{"arch": "mlp_mixer", "model": "image classifier", "dataset": "numbers of one to four digits printed on busy colour backdrops", "train_examples": 147500, "image_size": 24, "crop_scale_min": 1, "horizontal_flip": false, "targets": ["length"], "num_classes": 4, "norm": "layernorm", "norm_position": "pre", "activation": "gelu", "mlp_ratio": 2, "parallel_block": false, "dropout": 0.05, "inner_norm": false, "patch_size": [2, 2], "layers": 6, "width": 256, "label_smoothing": 0.2, "loss": "cross_entropy", "init": "torch_default", "residual_init": "zero_last", "optimizer": "normuon", "muon_scale": "match_rms_adamw", "lr": 0.0028, "momentum": 0.95, "nesterov": true, "orthogonalizer": "newton_schulz_5", "adamw_lr_other_params": 0.0016, "grad_clip": 0.5, "steps": 25500, "batch_size": 128, "epochs": 22.1, "lr_schedule": "cosine", "final_lr_fraction": 0.01, "warmup_steps": 1270, "weight_decay": 0.08, "adamw_weight_decay_other_params": 0.01}
Rows from block 3 of a small image classifier, named by matrix and row number. Rows with one number belong to one neuron. Each number is 500 + 50 x the weight over its row's rms, rounded and kept within 0 to 999. All counts start at 0. Numbers have three digits each.
After each neuron's rows are labels from the 100 images, of 14976, where the neuron reaches its highest value: "strongest on" is what is common among them; "peak at" is the part of the image that holds the peak. Only what is clearly more common there than usual is listed. The data: numbers of one to four digits printed on busy colour backdrops. In brackets: how many of the 100, against the usual share in percent.
# fc1: MLP up (model.blocks.3.mlp.fc1.weight, 512x256), inputs 43-85
# fc2: MLP down (model.blocks.3.mlp.fc2.weight, 256x512, transposed), outputs 43-85

fc1.182:505483581498537509440552611414508478539511553456405565533434447432503543481451612509502560583461434484465522523442454535492453607
fc2.182:397420587543499508466498481637500452489517541432402527498549568477526442479507510453554407478461503596404551538486563515532507473
strongest on: red ink (43 vs 8.4)
peak at: centre (40 vs 11.1)

fc1.43:501481458566420502422426558503610491524459583448464528571545565481496481541554524508498528506457531489527483541504489533458496450
fc2.43:488500595551519511472419590538504471526493498521492534455534461538390542565528556455559601451498535470455426571594465444490480479
strongest on: green ink (25 vs 8.2)
peak at: middle right (39 vs 11.1)

fc1.435:559555400479516486411549469469506421587515463476558497531584449481491542538578533503539519514573575490562491574536488477494486508
fc2.435:484519544476534548493483554474522485433436476566372559451481552585627514532427485535523476444541529466450506515511512485462472525
strongest on: white ink (51 vs 8.4); grey ink (36 vs 8)
peak at: centre (36 vs 11.1); middle left (27 vs 11.1)

fc1.246:507530525553516479561538502484555410520451514427524598559466478559472551589514480476574525490460582482510426511451518463548380490
fc2.246:535483558410495523467464425521540520413516542496516458491490534530551421453425486474446504496591611531443548477519519487488576496
strongest on: green ink (25 vs 8.2)
peak at: centre (38 vs 11.1)

fc1.89:581545472553512515375518439537543482392498521460435466439446541500518517464525516465556440452434420493494460537485475485447497494
fc2.89:486516613497543527628441591517498597544552500546471421495519457495505543615576493531444527547494434496538494518505434552551482488
strongest on: blue ink (34 vs 8.3); purple ink (32 vs 8.2)
peak at: centre (28 vs 11.1)

fc1.281:515465481584518469497547441504473567524480397466432395467474472517607612531530438503575474573514509478468531510501507502497496495
fc2.281:483487486502536517497370555560507417555468542528553623612626544497408408454458470464526469471500522458457588553350505540514469522
strongest on: blue ink (97 vs 8.3); bold (83 vs 46.6)
peak at: middle left (41 vs 11.1)

fc1.14:518447440509478548500442475530468490512431432519483554515474479497501515555453513433444524532494572561523505432554465484430602467
fc2.14:486495491469525397534504454488388543575594516449588533492494452523536466572510483527553439446541568523447572599506535445477444610
strongest on: green ink (33 vs 8.2)
peak at: middle right (30 vs 11.1); centre (30 vs 11.1)

fc1.467:539481592547447455568415515465484521525459412592476595444476450562402454560528520484442502526476536440472607547531457503443469468
fc2.467:501660460494389537479503459587570498503545475482545464610481464590498497418611527494373485460547511543524447487557574445507490490
strongest on: on a plate (69 vs 40.3); pink ink (37 vs 8.7)
peak at: middle right (46 vs 11.1)

fc1.509:603494496388501426591439413544442514456440462515438412473480448498496455493520449365478461470521525530495424543443514512507545471
fc2.509:547492530519521578561469513550453514493481444480542510531429419590466425435525480580461557532512535442528513539551503425479506536
strongest on: red ink (38 vs 8.4)
peak at: centre (59 vs 11.1)

fc1.52:506456456415527487476531522522524505420460501481461563638498469520452482553443507469525457441469464494520533471417466528569533543
fc2.52:545463523508475575435430393482518459471566542459494527431525471442538447534575482557425554537532488431454642528499515399494424508
strongest on: red ink (28 vs 8.4)
peak at: centre (56 vs 11.1)

fc1.267:547522472527490550515484492543510494468529498504525448541483507412557493444443447549599450480407493466525537591582519513515466388
fc2.267:471574679545509550542561571367541597375484486546469422488543568512504540490485524413522507473471593532460497405496448508451548472
strongest on: blue ink (26 vs 8.3)
peak at: centre (65 vs 11.1)

fc1.354:517531544528487472580519496480386493489473503544477408516595506545535412501572543463403520567552605538413397402527592532474408523
fc2.354:488559461531476477531584535464539553463421376561438495493479471549433517525469480643627529516521450471462545520446500511598509475
strongest on: blue ink (44 vs 8.3); teal ink (34 vs 8.8)
peak at: centre (62 vs 11.1)

fc1.318:438391487433561474450527545479565477471545430445584520614498409505591509505489471492417517432541565546508531495467532497484555406
fc2.318:455479507546600503542523482602575492465514529516416523429516584513430501375515594444531546549459442478455391522578483492410499585
strongest on: red ink (27 vs 8.4)
peak at: centre (39 vs 11.1)

fc1.111:465525500428517480588494457567447542469619469420501418555436474503491496509527562530476530509514465484524495580534531457448492475
fc2.111:561466510536434460468443588532550520586461545514401416445534505523575445551493516558591497501567536505469501529460428519524563483
strongest on: red ink (76 vs 8.4)
peak at: top left (28 vs 11.1)

fc1.81:515456493500405483517503501437485513509499569514441519397528529499453524475505602474561534604497516427464479491550535654506503515
fc2.81:588412553570424494526472481610540470486529494457561532442468459533545479519358548520468511445616472514428487544508571397488437484
strongest on: on a plate (76 vs 40.3)
peak at: middle right (38 vs 11.1)

fc1.394:545457601543429568499539510537544529491440547481458436527442454463499554444528458577435461475441553517522513510535524561473453429
fc2.394:489442498419511504455487373493500456433580406451527567539452589502516411535524454530545481571485476470441505504506470440566468607
strongest on: on a plate (83 vs 40.3)
peak at: top right (42 vs 11.1)

fc1.50:528474545489560502474545513454460494573426528525496471476507412439509527507531505576520505446483517509447538519418508589431525536
fc2.50:486537571461489464496449514615464599431555480558455446492495504559471558551454416469471447447507532548524467498543559476554493433
strongest on: blue ink (80 vs 8.3)
peak at: bottom centre (30 vs 11.1)

fc1.66:521534495527463494590498583487475558434505507523480485477428531544466526470468499561501474597526459474493479481534518504576509593
fc2.66:412474462534498474404537468506544409540483595477426491565513406478543404583501482474463625509536526488522464539511581491463466446
strongest on: on a plate (66 vs 40.3)
peak at: centre (31 vs 11.1)

fc1.353:460477591478434527493589388552470537600511554568479538591470496468464490518497454548460451492464519534457422471456513494561516484
fc2.353:481517510533543521488455387446443487476513488538479427554423453478511632506487542452510490481528447534488565532584606490439501513
strongest on: red ink (34 vs 8.4)
peak at: centre (40 vs 11.1)

fc1.219:538459431502502558436486428509424498518466507518512535475583465448424482443545521582472530454515332525462508521436443514540482514
fc2.219:469498463502557521600494476480587514456558503426520474554494446587519536487393536482554571439538440519444496469520501427496455554
strongest on: blue ink (32 vs 8.3)
peak at: centre (52 vs 11.1); middle left (27 vs 11.1)

fc1.386:446469450450622486601430494516543493509479495526471468462368498523484499503479448492571458525544478514445469488446466408630550503
fc2.386:535576593527440471473542540585521499416447581494478500478503526448444474397506405479461445478538560493549585546604549516503591498
strongest on: blue ink (39 vs 8.3)
peak at: centre (43 vs 11.1)

fc1.240:454518398438608446516525518571410498437501557484427518475484508511578598508503573663425435469462471432539476573488534444516502479
fc2.240:455459494494408524432439525439472554459547532491504518465531430539485539456546452373453565528535501567420449533542489680462540371
strongest on: red ink (37 vs 8.4); purple ink (27 vs 8.2)
peak at: middle right (38 vs 11.1); centre (31 vs 11.1)

fc1.266:528493538450466522493447546475532534479378542671464456522531514590533508471525516471504405366477530522487468438528440443482486544
fc2.266:463535464523485404492503478520483454497584523546491486528576415521444506525484503515466529506475528485450494513609559470480588386
strongest on: pink ink (34 vs 8.7); orange ink (30 vs 8.4)
peak at: centre (77 vs 11.1)

fc1.273:633484538489449527517484470449452596430426459522390538572476605496484484596502575535478463600425515501533492424443530515538507493
fc2.273:514467517471586562519485519482458426536435440483512488433442478503496483437535479503519524369564441536438503557622495432456506534
strongest on: pink ink (46 vs 8.7)
peak at: centre (67 vs 11.1)

fc1.5:473482502508502475568539489474469510531497492418522510505493510521408481449481406448410452537483643510547512523473429472484466547
fc2.5:399516427443457513399450414431494480558570595478643547571542579451463427447519587541462548532523554568485405453493575467574599487
strongest on: on a plate (71 vs 40.3)
peak at: top right (30 vs 11.1)

fc1.250:513498432513486504482596609476600494441457627576477519498526538552575493464484433522487536521466469452486567460449486475502507552
fc2.250:431456526461524500472499426496431503565548483463520522640429496546448480527499451600438526408583473545540521496445511505533462501
strongest on: pink ink (48 vs 8.7)
peak at: centre (52 vs 11.1); middle right (30 vs 11.1)

fc1.284:512529379562506439515525431525485498436479544433494498412564505435486535591571485572512519474475499530482548498539536575513508549
fc2.284:522467482496465513521457563634510499598526470569443541524477544532417527468507489470551389504576543457529581587590462445547470451
strongest on: on a plate (70 vs 40.3); white ink (31 vs 8.4)
peak at: bottom centre (27 vs 11.1)

fc1.292:493421514541433523469506536540491594542517539422603460429520389557455468519518543583505463480461470487508444527567499472546491490
fc2.292:495514454459523489464435466499561484480427493562402505553506589514557555428543545408455581541450562549511444506504493533508439488
strongest on: white ink (27 vs 8.4)
peak at: middle right (41 vs 11.1); centre (32 vs 11.1)

fc1.457:516583578563588554477436493559551552417534560590539485498519415548500472600400553536566623444451490454584495615483504521545442490
fc2.457:519526407411449508568493511504509578626591473432495558500527537419494486504634475443453432454605467562427466500498500387517474536
strongest on: pink ink (39 vs 8.7); white ink (31 vs 8.4)
peak at: centre (58 vs 11.1)

fc1.443:469478510483558409558499537532518536484469425417477538530392538512454501562471540447544462507477506493507437426524468489458523496
fc2.443:514409491526536511477535506508497563513523487494463478541624524484390473424447362470532561578484522533511544560401539387484446489
strongest on: green ink (96 vs 8.2)
peak at: centre (55 vs 11.1)

fc1.180:419557514496461449528566564407583483466484489510421490515514528493534539532492468483536635522451496585493454491576542434514522505
fc2.180:579458499506531531480552470596543445466555509437516530469434517463500507468536483548512433528482496511477484499504489589518526603
strongest on: white ink (31 vs 8.4)
peak at: top right (27 vs 11.1)

fc1.176:494484400455504632538612509465475543458508470439438475581559537533533453529547461534530456517496480609560565493504473475483494465
fc2.176:507571535518496552517496466447468573439572552380466581540557512518583526567481489354495541512510542416533563600456494537523472511
strongest on: green ink (28 vs 8.2)
peak at: middle right (38 vs 11.1)

fc1.174:516500510441384560596518506427528518455493499565496519503477512497566518450454532526421441497456487432535409447504450435502487513
fc2.174:516530470515533489478598445431456584479513492535526449440469510531501464443454530483524472477571494599518513439557525490487526482
strongest on: green ink (56 vs 8.2); length: three (53 vs 25); teal ink (43 vs 8.8)
peak at: centre (52 vs 11.1)

fc1.91:546597526440462464516462481585486516584545478503617563476476480472476505455388476484514548459460498496545527530488483442512506556
fc2.91:540523494471507481480495526429483583411516438483459338573481512517486491526476407499550572474506550520486499454566501460452446478
strongest on: pink ink (48 vs 8.7); grey ink (28 vs 8)
peak at: middle right (45 vs 11.1); centre (28 vs 11.1)

fc1.464:567428464465496423570471542451452525587579383479491496550477487485502560489516446478439437452439467428559582429514483464460363518
fc2.464:517505473521537564470518471587455485430424527553516488486575459591488519505584576483489447398596499472480451489537564489442636435
strongest on: white ink (82 vs 8.4)
peak at: middle right (45 vs 11.1); centre (44 vs 11.1)